{
  "horizontal_flip": true,
  "method": "simmim",
  "layer_scale_init": 1.0,
  "conv_stem": false,
  "init": "lecun_normal",
  "learning_rate": 0.0018,
  "adamw_lr_other_params": 0.0023,
  "lr_schedule": "cosine",
  "final_lr_fraction": 0,
  "adamw_weight_decay_other_params": 0
}
Rows from block 4 of a small masked image model, named by matrix and row number. Rows with one number belong to one neuron. Each number is 128 + 24 x the weight over its row's rms, rounded and kept within 0 to 255. All counts start at 0. Numbers have three digits each.
After each neuron's rows are labels from the 100 images, of 14848, where the neuron reaches its largest size: "top examples" is what is common among them. Only what is clearly more common there than usual is listed. The data: drawn human figures in many poses.
# gate: MLP gate (model.blocks.4.mlp.gate.weight, 672x256), inputs 86-171
# fc1: MLP up (model.blocks.4.mlp.fc1.weight, 672x256), inputs 86-171
# fc2: MLP down (model.blocks.4.mlp.fc2.weight, 256x672, transposed), outputs 86-171

gate.177:143154170135108094096132181116144162099112121103166145118115152098091096138143126133092127163125119107108135134145127119113155103158069111123133126119114138142132079136175156133164086110121120163116107119147143088137155131117111141077143145164118108184154153
fc1.177:160136149067101084137151095102129140138128131151130150137134112136068124092147124104158114097144138139088123150161130155149109144078129137121135172102125111131092136179115135112156135133137137127124138127149104135110118123125089148115102125111105141098153206
fc2.177:105139127106139106122128138110098107123086147154140164141140126141135148118142090087069123124147113176159151119133131090110149119095117098079165135182125157146114140112138121159108107135127124108129118100153067118143141142140096126164141100147149120107111139
top examples: teal top

gate.634:107129144157093108181148118135124120119087133120116135120134099151067122145150150110092142103106163130099146119136099098103114120139160100159135169115115140172151088081112157159117095156169095126117147133120089135133120155115103115139105138129148128127123163
fc1.634:102103152124097083145127104166147129119132089136139130069143067130137124140185131137144097148198130115138134125119139111141114120166134105149123198114135152121103076118126154098131091165167131126145131164113092141152148149126134111123142117113154125074111128
fc2.634:121119164148124112147101095122139133138101140144112119107108138124099112138122140129128134159148111141130146143138142102122114100124104111136148140197102139107135182112143079138136101118136146125108096136107117088140154121113108130124144092182130120195147103
top examples: teal top

gate.69:107114119124134102147104119119139082141132110138161133125131115167086089168129133113142089112151101125130096150150145110127169123154154142121112169100122109181130089124138148076167163144123116144129095106127116130102084112157114135152137121120122124108139138
fc1.69:106120142096105119164115134119097137137137151120113182142117113130119102123124133155108111107121145120139102143121115076151115109155143133098125133097126142167139109126148139143124109148168117144110129129141096119123128135119120143178119121114098125132111166
fc2.69:150155150148133139110089110164103096106134122145121117139082163139134129112174099097171105115118123136127100133126148139122124145135136152121165141105101166134121148101089146120173124149115087153121129132106097112123124106154087143142181143153123106110145123
top examples: blue top; white top

gate.194:119101113118121134149169132165105116139091133132120133168078132141168168109113144136118138132104100183131154099113134066120112115130122128095125114121138157132156066152145151128132108205138092108103100147116143126164115127130135145118137134161142116087137113
fc1.194:101113157146101122137131114144098119110085129130071148116107142075134071123135124130135115139142144148126148176137163137097148086114130133114104112123180117177129074119182135129136131130109122117113116119121126140157101121067176142117140168140135139130141135
fc2.194:143204078138111146131115135112145112165116114130127086110119133129140111112169130135183117127162133159114121125151102097081141110102117137109142101146147153116148178103129105137118151104139153155119172161132138099141127127095155148150092126099135109133162141
top examples: splits

gate.198:138157143114129167135106153175149143111117104117140127123145128169089118111118136055135143096142141155124120081066136123162104094131152111123136145125130102092117141101144130134131118107123127136092138151160155109121134139132149089151185174138163119098118156
fc1.198:091145137139107129099113110160105133135155117130173125176137143081120115115114148207107167116140103130153131160172110114117114120119166123106140138137114154108125125183141111169110155123136109124106116159129091101127132082114104124098104142122141108110135098
fc2.198:161161176169098137126100109116110120098154136144147118152154142115166127128156141147156120118099144162152154147157115133131090117176115124114161123117154165128155165109118133146146112136113095148099123155099110116107121133138103160080092131148131131102134143
top examples: blue top

gate.189:117141098108127144138105160155172142139162168131136104091134144124177125142108137086153134113111135149116107159136134122124156133140149087141162090159104135162153143085142082064132114147127112128100131137083118133160099124091115119152154155137130139150175126
fc1.189:185169156170162122126126122127104121121119115107137156150152151132161170163144116147116107145110139082137178095119098120129081143170081101153114118153108118120145106168129137123109147137138151153168110114112114104124145087090095160123127100153124104114119117
fc2.189:131116160139170080141099154134107112110130087150127161150183145159128122134162132169094146115131111130120095078107098102129157135133175090130140121094118135117115102093130148149103152074163124172123099103116167132137119121109139132114151105145124095134160141
top examples: blue top; blue trousers

gate.182:149133139154151062123135124099136156142129165098115113117129149145117125167142100136123154129102133135146136087119108122107092166132127143130153129143170216145121152117120145140099160124138121177149163102085160158135109169132088132132140110159129166096112143
fc1.182:116123094118099149111143112176116148091116127170173110121139101111152110075132143120123118148110124102092137140137130152101148112126108158122117125136103126129135162123151093131128102112119117087109113153167145163126126121132158155120127131147138127146173116
fc2.182:150136115144158132167118139143157116092154111148137103157122101109171141154071127120115104086112158123143169126097138183107116151125145111115138137107110119128129169152119066134158101113130116089127119092111103139090131125122174120127110120091142102105132122
top examples: kicking

gate.340:117137139131130168123130117097095169134139134130116161104132096132155110106127101129124119138117141108107104135138151113127141153125149088119151149125119118108085098168161120126117150134137151113092085106098139125103133073157143092114133094100104121111144142
fc1.340:165160121122160076071090120128157129170139156151158106122146115113075160130126159142096093147152158109151116127143097129142108115134143140094123153165147162128107118077117105095156097153105145133147135152129117163140138137087153112137112118101126154124138123
fc2.340:136156121130111097118079148150124135142091156132120101138103128140056148098100141102141109133147122118079135145149150144164152119116079126126113136133129145104119123063095121114166135144152117091148125098125129120144166151144175127137162091133136117096120117
top examples: teal top; splits

gate.215:110172119111120118110152126188115166120138098118134118184125133100156138098145152134140131130089169130079149148133108137104085113109121128097111096117117117100120072180131118124142130091129153146115112183119109082132164097118099136111094096088103126133107109
fc1.215:141139161134108099089127164145092186132121088119112132116133136136113105136143106114163121129156160117148118106142111117138114094109149122093115154105123166117117103084175111085151082116132118141130126151151139087095085098139133134141120139137091124154095155
fc2.215:111137111125147132093140157112167098169133122110147111128158108122138086103121102150142158129134151106129137148152118126110148155149112108089162133138150089100170143153157121119137101159173103102114150174111189121106089158112154143103119199098145103151150093
top examples: star jump

gate.482:139146102131132062146100194147095122126093086091118098114123108116121138113129151131092129114097132136128146130121104133137141125117135087121164098120123142167069136124147169123132151157164096120134098101124106145133127116124091142142145151145150158144092108
fc1.482:135134119149118137126137138161106119103098126144098164147143132139158166125159135140098125095150108171086129137133119130146155140145140131099094158124110155096121100076103144110111154155124150115118122145134128132134147146118147108120116120112134150118165131
fc2.482:125106116146119144135164140150130156129103130128129133144114092151123132146139107182145143161155128156119121154171151140158126103146142125142121141127100168088127124128123138149093132110103100132149098130109121211111123107121178098112144103113119141124142090
top examples: splits; star jump; yellow top

gate.290:099117103115118151126099094140132120151111117127112130102164103172150185110142173116171146095142114143141128108154095129135128113165148084141147119144116144123112139082124151150140141134130143131162106108075126128114092096120105102154164124104110127161117118
fc1.290:110156073108122112162116132139151142101109207119140124125126129153129171136107118132202126133101136115140144110121122137117133121107133084090082137095134140168163122121115141089127110129149142109133167113119129094109142105108136139111155134122143140167106150
fc2.290:097138100149066109153122136151104156152122095114114122172096104096095099105118150118086117121142143129157107081117159096127147113115123133130130164082167130131139131111125122175143162126122136147120115127174132109131153100133126125152129176094141141121181148
top examples: teal top; blue top

gate.536:134134140146160120160141134161101116057108117126145173142134107104158144126103164137092131177136139168134119104122157124104130146157128135147098107177158128168125143103136166101139116116089153149136139138155128131107149158104103119115119104094169153132081104
fc1.536:164171154146129148143145126131088118080173132123113099107086144137135100122132170090154113147157098144129171102147122142084173108092149125153103084114119136126130118122136172107120113126121118139118067142104105153135138126106148141118145117092177113157118124
fc2.536:143119136116139137073097115083095108111142129140112157105127114074099156183134121148146150152146107098123123120122165092129130129126149124124153101188122184141112121101134108124100151098129129120146128124147113127121187141131154121147107099151155125096152128
top examples: yellow top

gate.405:096152175136135128080140080139142135134116131135145138111170136112151141131162138149111121105125143139099162136067132115139143132143071163149135120140132148138127132198139101083114118103114132107119136155103122136142176104095112108117123132218134175130151133
fc1.405:108159106146147172112140120071129144109168119114104119135140121140125094129142160121179119130103065100074115142144129169123058117101113122192144127139098127112139118092084131131123132140142119081127166115114124125057093131153161129145155136131106105135096155
fc2.405:122097155112098127115122091149132126116093153132123147121125148116181124144124158126108103113143123147147141125095119138107154167124130125134084126111151162179098124135117129106155165114098140133162137140148138121138146133085130078111144133088156165115180100
top examples: star jump

gate.82:113120085126110111166121131156140104127107110126138145150171123129156092136118168111101102093131082105142119167134088160103168089070155134146154106087104133125139124103126170109152126130096104086078146130120177164112115121103081094139168139114143132101106099
fc1.82:131148116126163125105147123125128140137165111130145155116115104140149084118131075164155155157134122136166086158162151102143101137108136175093113108135131146165103092193128096132100154146173148155121125123108105117160143110096113138127099113103186133166094083
fc2.82:139070127146120137144154106181136144172152144111140143147116165175102138098113079074150113142130149131132090155136114126131106127092126146089114123113142131131138125192119130159124150100137091162146084147126113170118145092115136158144101123064129159158147115
top examples: green top

gate.379:087114162130147163168135174088134140140163121077133157133130126096108120131124122137127101116092128107116151135164110101104139153132149134132144154113121155115130123153125099139152126150166098161130095104141163143150175160145110109153136144096124137112117176
fc1.379:139105084140113139142098078132083117106114136145133143128176142146102145081131125125151124144147114159111112090119103132155139124122138120100096112123130135120131121116144142111112131158153115144080114109081120105112124101125139186114133136116107151141097134
fc2.379:142157100142165147136105170142109149143082110161114203132111107053137129134128164124160117133113099159148145111083125119153137130166145121138125108114118106110132122132129140116177114158074155141124131133115106140115146128125126102121127128136123145138096104
top examples: sitting

gate.284:117121167128144126136114145105141110117161137084141082139145069118127107151108107170142156111103128165171113060115149112177135148129171103120130152137105076140120123103133147135101090153097144100175125112107105100112142157145137115118100083141125138162121159
fc1.284:072123166146136091138160164091121051112135135134083144139125149122134126104140110136135118108145122131138155110138157080170146121123170132133096161137166103122111146151143093137134112135127152090148126112127105147151112141125132121136090096158135138152146172
fc2.284:114161086118144103138124143150151130128128127151164174150134153104088131105092121081115161134130102153108171158129158124099114110133141174128099120109152152100142136149121117093126178093151109108100110103131145152138120101157089102153143129110143104112147122
top examples: blue top; teal top

gate.632:130136138142151146139132159117125106102136168136114130117157137120115107164137130161114118109131103132132116139132157091128118136146115059101155103066156148135123145100162098098163144108083080115118145110130104105112118157132137131146126099100101114160096126
fc1.632:142115140075122153127167114151134123162080173140142109101135099130143129125124106178153138110067083135126095133172144123133142108162156145082087182144128153111103160110132158094163108122160113173110104143089132143159130121140101144143099094114134125105140132
fc2.632:107142148137081120119122133154102085113086135153136131150103135128146135128125117122085119137103123122109135139085106119131136117111083118139120106153156114154142153140124124123101132133115118113151159145093178148109134143134154145104165132129108128126168168
top examples: sitting

gate.398:142131102127096114148122153112084113140153128157195143135139097164098099131102146139143142108108104123134076118105098116130168090117133134162115146082120116127113109157064109151107119122137140099147134127149123108129179151095099100146111094083147129168126119
fc1.398:098096138129108144106159129116101172099118144107166072135105172146114139125133100152156150158109149099121143130132122153106104138131140149148141117162170138130170134164109131152105151172083162127180098184107144149159135143133133103122098137124113120141162135
fc2.398:087122124105096082142145127142125120130136116121136145148119098108105170139161119133133130141159109106147125148121127090143127128148126154153158093157133149122128112117116153175132136075115126137155190147173156070122081150119118135124123140120117128148144118
top examples: sitting

gate.465:122130137120167118147089126081101063126139115104117113168155105138069092117123152151135109124110073082163121120093119167144090128158118159125125130106104135077125110127142086097155105123120155134137114119113114123130171105128152109159165108126135130137088142
fc1.465:146115094178132104086116156161189164106138150131134128139120088102132156134098110132137140128118151109117125115166128092142132121107135065137098178093127170116131169096103113107111168147143124104116161153148096108140094117099105148131148135089126128148180102
fc2.465:169184116150156099124131126155146141134105102083098128146131080118150130142115103136150195120128099135079103125126089135137105171122140139116111112081094117097144101110134154102087124093163146146113137139135124137138102094121136115128122155114129109084150106
top examples: yellow top

gate.256:145117144088140116169108122120085159128141124138116134095107105166120098134124153154114138127149131147095122123168124099107106136101139117136115094151088160123143139091163119123176115166161074110059144138111113103138147141150097129097118148143148135110106147
fc1.256:127088143139142075190134176152145159148135112141176167106102078139107097142135140121141157090165133166102101140164101150148163165141151108106090110109124096122140107099159108131113135154129103109128129125114115114114156117128148107108120129143145172114098168
fc2.256:142156152184107118164099152125110128151116163157105087107145148128135102138135173104129092136145080149122128098091137163157123149170153144110137137141143064148108125134125118147129103071111149130102107091091120150126160132129135092118123075151103100164142151
top examples: blue top; blue trousers

gate.466:160149085148128105152130119112091153115120111133170147122105089131135113112108077145151117151141126107127211128141109124191088108120127124117160107128171185138096129067126159130130120152155137141137118118088164114156131117123122148143105177143144123093106135
fc1.466:176128139138122152137202116141140092167132116129113082153135146119143118110168161089115152081122116128150093114114146105101109127130136125167106151121088133121167146154134106134110148133082158173119163132142113185135126147174140106125130110116111150122110089
fc2.466:153107167143109145090114123156110099116092119137122129108117162161155147097157109142122177096117150107098157149096139125103120124113125153186120084126098120128096166150123143113091103117145130138137148147105163145126145179203151131167102072106102155159128108
top examples: handstand; arms up

gate.282:156165187084130107147147134103130123120134120141131132079084133157136079160119120172064124122156118106115106155114101105109121155084144064142104115137170114127150109121107130132112105144084092147168116122115107130143119111124130133116154150135145137141144148
fc1.282:088122095113119135108126100131163119132142160088107170126106129103149173129125097105196121135107132151156130100093108111107106107103116118105151146109131128162143187147124134124151104150115127149086162120163123131146174136103103147131116136170110117139122127
fc2.282:101126091153123162120115108125125123143115145121120161106124122138116196133151134116101101142111098085128123104138108139124134109128191094149131170136141115155127122132138107077098161132149139107134144140133137171143162142080110136175117122167162113136146123
top examples: splits

gate.508:085155098141125131118133133126128144112130143145145114121130157127131133130104103130116136114129167118129149168146086162146146119140132145108174125133169108105127151137095156136127083152127130162194107158162173159111094144119139097152117170093111126160152129
fc1.508:096121064136145122117098142141145131144126092131146134106128150137113148109184082106138138152129110086146129104101141150144137154144121145093104135145103088144168124141107175145151108154141171147097158126147155119139107074123133156159130130107173103110117166
fc2.508:083138114138131132148124114130128109116121148141135134105117133134164134132144134186109104116137139115139072111105160149130160150129146115137086111148152095067154126152148120161108121134109171119105125121129113137143131122080098090155144169114176109132164110
top examples: handstand

gate.205:125099144149113125117094137155119136107128165141183123116115140122097129137149128151148120119168111094118142147117123115130092103109124116087173099146119149127162096130121079154140099133117121112169104183108121168127114127149117134118108131133074090144179126
fc1.205:115110147113115144121094142122135151115179141085142163129097171087109106091173104131125094114149159111120152125127132093094131126106116123144141136152095069093114159126108117153108145129123175091162136168140084111131176141099153112160106084098132155141119117
fc2.205:144117133143129085118142181107127151160058097154133117081140150130156124129151144144138091080090132116150088136138120119135137113142171100143098157121133157138152146147131151150163166119113121132102138101138104135097121124130116172058122128133114103119141187
top examples: arms up

gate.386:185077120155100135141124179087090115141111140113130147132159154140160128081128154137108124096170137142139134149109118083108079140163083163120157120117126199140106162109114131107153167107133132139084141093127143111138111123117112087105128139166117151087135086
fc1.386:129127096112100188155136159160166126102142135124124105102139117102113136102088115162119125152138131133141141111135134117132166108133136114122163106089148187095144140106115115121108127153135137160121128177102128130121126072137126069088150180114133122180137092
fc2.386:156093204126120130167135105136155148171106135121145093126071119112085141142138100126126122179150154125174106172120142151106130160142095133128135133118163169125136129154071099107130114089089126144142097138165089132127120146147119138151165111117132168146120089
top examples: splits; star jump; black top

gate.587:136091088174120121080097152094108107140089103178143125122137112131097095110126115118104108166124088153140126104109104100105113193128179135106120157132140141145099138130139162126131141109157110127094113123116077169141072121078118107147099143102131109132120121
fc1.587:116096106146149161131081120152102077076080086122138101147158115184101122112139150137162089114199128158135117106105160121134125123128141138167121129085118104148160107144127141120139121112102091119093088104162131135138143132110137119124140104141106138188136148
fc2.587:120114110146140138118131145132104124084109129096135128134155097128117104137122128120204179115136138115165149131138120122133103141131123147144147123074095113162142104135132177131161153105096148138112100117133165103131120115149151133126121122140085191120117120
top examples: bowing; lying

gate.510:100170134103096156110132115106101137144123100117109139168127105105099134138126115152130098129109103144091134095139093128102136118121110169136099163127103091144141134155115111090140137130128137142090130128115114162112160116134137144108135151115129131184126144
fc1.510:093134132127113114101149164141199107158149164130139157152109092129119108101137104161120111141115121143129137095092154133140131162143155102118150177114126158096123154080120144171117120134154133158131121140124119141133116131119088138105133139175210099100135128
fc2.510:103113169112133134148110162147135143156139121152128094130131165123137134149134165130155144136104142135141122139136162140117144118155099106149126142101087097121126145125104096139124174124117130099151146176129132107089141103145153080108147150137114109111071100
top examples: sitting; lunging

gate.2:132150121116145154109106073080114121152122153110147179102120108126186086144140138145144129111167137130121099161073165144115155108118134129132137126185139164107169146092127151180170123160151120095138139134103136115113131187129074126109156143120068155167117107
fc1.2:137118070106137104105110182119168124133117159086083147129121147093098112095119124127144078098144117137123129141132138151117143118103140124096112100116115154107150145114127156183110096109176108152138148098094098136143164140113109122131119129128128138184119135
fc2.2:105076098093118108125135134154182087156131164160139089167141157139089127114144085098097084173123140134133118124130110132154103165132142069139114161142137144074131149108104160156125078133136127153171098129117123123122158117127136138149158170115088152117118097
top examples: blue trousers

gate.218:105129165127106162114119142145125121152140131152125117128143141132154178160102136124150145124132097137132176134127115199126081121182150111147108129139108168093144144095114105107115132104122163147135147105146129094121159065115142137131117157136111140165131097
fc1.218:121091153085141122144105125139124115138169111117137129141108142131122102133147137141120130107121085100149056136122107117112113108111133058127136104156106162113123159076107154137104097134089094143144142121156093140174144105088111101108115161169099137114120123
fc2.218:150144105161131121140164150092118128119123102131171122187139138073122140127106125119102131148097111099125143124106145140095101150159128129169134178134149091168110123157121102122144129162139123147122150109118137166136143162110126123180136091130109132153119145
top examples: yellow top

gate.169:146168134120124167120157141133112117082140118162149124134110127127150109137100124113139114149142097130133131133146107143121125115120126127117146135138153132172111157098146172097159104125145116144156103130064136137098127137165106076109135177109118114133082123
fc1.169:131133117160121145117180144158092146169132097120114108142118107105125137153133137121090120136145164115109120102151105132153088144125110150151084118116097147141117127118146125130120087129133125155130123146135117110054122166111141132127116144163158116118144136
fc2.169:135137083145123128130120103138137124169090134171149111156170110100152123164142122123086095110150106115127114119099113087119103144123134142169117113114099106067121114143175142105097148093136152157130130118142148121107129192197179128156108097099130094147111144
top examples: bowing

gate.68:115167150141142123112129117110133097122133128155136164135147137144127069153150152141107093141109115124104122140164175135136147123113076051144177137125150109109122103123131146122153099104161104147128087125104167092072124086163122121077133120144161119175095105
fc1.68:100179150123168137145147105147150121116104169127119122137120098154141094117096133163107128131113112160132086095173125123145137177151147156112181168111087137128143152072131140129104134117134128147139108178171113125136129120123091138129122124173107148090121129
fc2.68:081122119161111101144110081092151118145133136113101115138127157097140135132131156159099176123139143150111158159131128151152102094157131128164101087163100126109114116138097071154114143074151108127152148089088139152169080126102138103147151129123117092135126129
top examples: blue trousers

gate.149:128112112136146115146102147136157132131165127116105094134173095149154120090156120073134125145152116143114162127122104127158109111154122102155116124155121101125132146102118118118160140135156154149126184070118140132087104171159098166109179115077120064120157134
fc1.149:121115090155078101112172090147122153100128116144121115111099142158130107123113157116112090118146122126123091140181110159127168115114077176136109134139183109168116152116116128134147133171137120112061147138148087129129140153137134092129177127127095165043098108
fc2.149:165122066153106122148148124186153173117130148152130187134118105102125155164137129115097131132134171122122122142096121178106121133143094146145117133117170136149147126138101119108129113166136109117083147140102106109166103132118163128087078122162139108099074162
top examples: teal top; teal trousers

gate.368:127128105147124091126137183105116141097162099092118144145096126142129159134144111160107121136152141121122151117114115117124126111107165129118121151148176101092156134120115155125150145092188133078119138104093158111108126118099128138116115134098126131099126145
fc1.368:117122143085161099132135118153159096138106141141119109112137153127098136156099073120175096147130151134153128125079154132126146121163145144108130102121148081069118082130145121149142129102138126113109122122136130118137122169113151126096145121130137078167117129
fc2.368:139125114120129114148143080180169101173093168130131127130146102106125119166104103080175118145115113147150084121099122069171117124111103140137114111121125120158160131103114096160117109133133137117111124100155150134160103127156142141121180090149116100105118140
top examples: bowing; lying

gate.324:142145130114141161126132152085140113121137090082100120198103124122114108089160166142146107130115106137158114149161137139122126138134132124131116167114106107136133092156163100145156107074144111126107127098115119118111102122159111105133152117187117095125090153
fc1.324:139139133104145151141154131096085119114124109103084124140093108105126145142161142130095136116082098137143155114142117126136137138128137092095105125163131128144129117145147105118192136089156135076115157101109123118129137144160128145148140149170120141141146136
fc2.324:128147161144115128140129098095131142141133116137121129123070119129140120121167168167126142100130100144136116175117138160111136100112146112136079141138147155148118143146091107153145119092108077069103126163091065136094140144116126109139101149168113136167142132
top examples: bowing

gate.470:162104189124117117096100113112102151197126115124125156134092098103083134121145119140106103148092122130116097097131114139123126137139194147115097186127124149105116157100092120065150126133136133140105102104136113128159131154133062170115099145129106172121087157
fc1.470:139110118150081144121115150082147093153105142122180132110167125123106085126082130143107155082125132132146115128171109084126131101109115123174144157071096133142102125119111156097133117091105164104105112095134124109140173104129148162145110149166147169104136148
fc2.470:149123084120110123160143146147116100114121124147103126109159126131119146150109140123143112157155112110165096178126154118145164146099117115170124140142143123138117095123152116137147106125146128141112169062159150125110140153106172095156121145165098137122129101
top examples: bowing

gate.259:118113117157141100161172156096153112120153104098161100123172110122160105110152159122122100144173111143127170137132106138167148166128093144121134143127140103085118159063116125089113123130138114137095102118100142166131120122143146145153119120112122120072124163
fc1.259:095142136153098155164113115095114167160146096119113156115129105129157120123142100139121152148106143194137129112129089116101109115123101155097140120125161143153175137151127108113100141119115130116153149125151129150164075102129102141125144098113121080127163131
fc2.259:142158124156144108141072163148109072152139156105165164136142105115154131088087127155112110113122188145144072129118112134101105132100127116133135139132154164131133075142137126116131165141117107138123142120115119131082140111135123173118160122078158118126139130
top examples: blue top; kicking

gate.617:126180133151127071121101145112110125149085133152121135141139115120140075092141104144039104141098180113115120124109117136133156155124120123153135174102118120106117152142141138135130151123173141146136127097175105097123131109108140125133157077101127152130147119
fc1.617:138146112161127109109126137110115133150107125161091117098155159107153144126150131167080114121100118117160109122038156139099177134133135137111137182114134103153119154126108145145144159105164136104139138142117108108100101133115125100173124087081138132129124141
fc2.617:115149129110137092116117185189125136102154116136123110147169150142084118109090151137115138083138077072154099126106153114126141161125156149147127161066130132111133132091124082128153131072141079099140139115138118136113106144109159110129101101148105147121134143
top examples: blue trousers

gate.91:127110147140139143141143096124101107128150152123152101144109100124135127103124103088103102118131135104160086116145165084117138144144086124131101155140129157134128115166135098143151149147149113120119063140133110109142096128124118097152140131139149144106103116
fc1.91:139138117197118089119118136144156128134174157084120144125130127143115121121118146113133154133130127112134143145128112140116101148113146175097151129131129091169171152122098162164130088082133181115114116098113128153176102129116142123087148179122142146153157102
fc2.91:155133168142094143134119166123159096130110109099145167143138156119139077157164159119145077156094127131140145131153147121132117148120158142154152116129136120131106088128135198142143119158080147176114089144143158124147091134087123062095146150107086114117132109
top examples: sitting; bowing

gate.172:120154096138126128093158117150103120106110138093112159154134140141125089138146129146099128111080094162134088137141091155101154127141136127144147145139097122097106101080089152083166154088144136101139152100097148122116109118159131105128123138143163167173111142
fc1.172:160113129133107137103140209104141141156075139150100142120109129115124161165153107139097132123096064089136111110169101158138115095155134061155125123100142113165078143136142145148132111167141132142096132139148108110071129137117130157115134092103164138082150122
fc2.172:119174117149134173113139166134151133108119145181150132144125097130111156140089133155096105120141118122114147089075142117130167146091147119109157157126145112120119121087094144131164137170116097174132152090102129123150095134150093144131124139113112128109122172
top examples: green top; green trousers

gate.371:121086081127077106064191107142133131156117118121107113120179122161151155094091150136128170143091099121093135141121102125220154131125096159097116151103102141164133139086119138118130128113170113158122152121111129106157136117153143120149141143091176137155125151
fc1.371:130115111122113102115162158112151132156158100160121117103131114141116145144138122118103183132120107148081142153141148108111177153133123104145101128145110093150165105144120135070113149144101125102127128145116127112100173110163152075096156144116147152177141125
fc2.371:090193116153139135104094139118140119051136125133141160130119081108126091090106128160134122139121132116094138115122162168128119135118151137145139143120213151110100122136100154177131101142178114118101138127098161090116083100116116135119134127109107088144152143
top examples: sitting; blue trousers

gate.342:113135164143159192128130111100107139117150088104096128147103128121177152151114102087112140133125111132148100120110168095132162141157158116136150180133139145127137120145124153127116132134144096155113130124162161111104131171108156116153147098142122114141123109
fc1.342:147119112123156099132101151128167140137153107122121117130140145091112144145152131118156119098116072106133120126131107153118085150080152123102120116094125105132155138106202118150143064121146156143108129145155140100115140130168093121124092097153128103109133138
fc2.342:173115112077149107156153133131156143145120143127156135092086130139149134111116105116169147175132117111120112114115117124104159130125113105197129124118116092130151152150120139130113104111125163117116107136121091108147149145130113089117150156134167113128128097
top examples: blue trousers; handstand; blue top

gate.370:144084177115099127132088125124141164133187140154142124120117121124132140134125141135138136159114147124155149130123145086143126122098130140094110092132138116127163139145143157135099142118107122122168094123156177089118103134136147111089131100103131124133116115
fc1.370:118127148097154103137116148113098124112190110163132138132109136143085145162119095132150143126149166146147162126140105140131152116150110143130134133129074158099135158104104134128126143126139111119128148107076126131086190153164115117087104123114139083111147170
fc2.370:112154116103116100108149127105047122074139117140122161117151125129136152155103116100144131135117154129155162102143143121129072119123086146134116127113126156131122122121123140147130128151159178155100108149108083069089117114146151143089111156088170158115122112
top examples: blue trousers

gate.524:122116113093110137129130110141095136113116090133158115066131164085141113143148166114098113062099107134079161105132115115112096090138122120118121095149154120170101127156170110120112123116154165154154070134113147133122164161119168145145147112079172130104138136
fc1.524:163127131100167081137097145151121117127124116109114140154132114159135105111122163135082146135125113128093087137155151137110137124167137106131120101142164094171115142158117089123107129186135141117093106091084129127116138083137128156180131159110146154125133121
fc2.524:153143096154114112137119106127119176098089137144176142104128116119143120119090152108134116132113130106143141096126077128131125145104131102155119091098125083094103137108143156095154142186126151138159117116119134119101133107133144135129111147125142147124139147
top examples: splits; star jump

gate.148:130142146155129058140138127066075131125126144125134145152096118114129122128173158134137109128158115081122093156151132170135097139178126168163139087148143099099113154081159140092135120116127143107182146120124147142091127116114118112156112140152140113060107117
fc1.148:163110129085141128083138127118144082094151101117147125103140131119180156128117153114103180118121130135125132145116102098127150117102138121123150115106104121146093090119117164164092142130092122135122137128109126133149131126160126134134149112161137113134160111
fc2.148:150133127141153116184119152193144119125131122118118169128123109155111082105109135141129174126125150148123106154169127101156125151139094118109111105098153118134116134146107131119129179113099153125099159146152101141103083088112153081135150097129116152130136113
top examples: bowing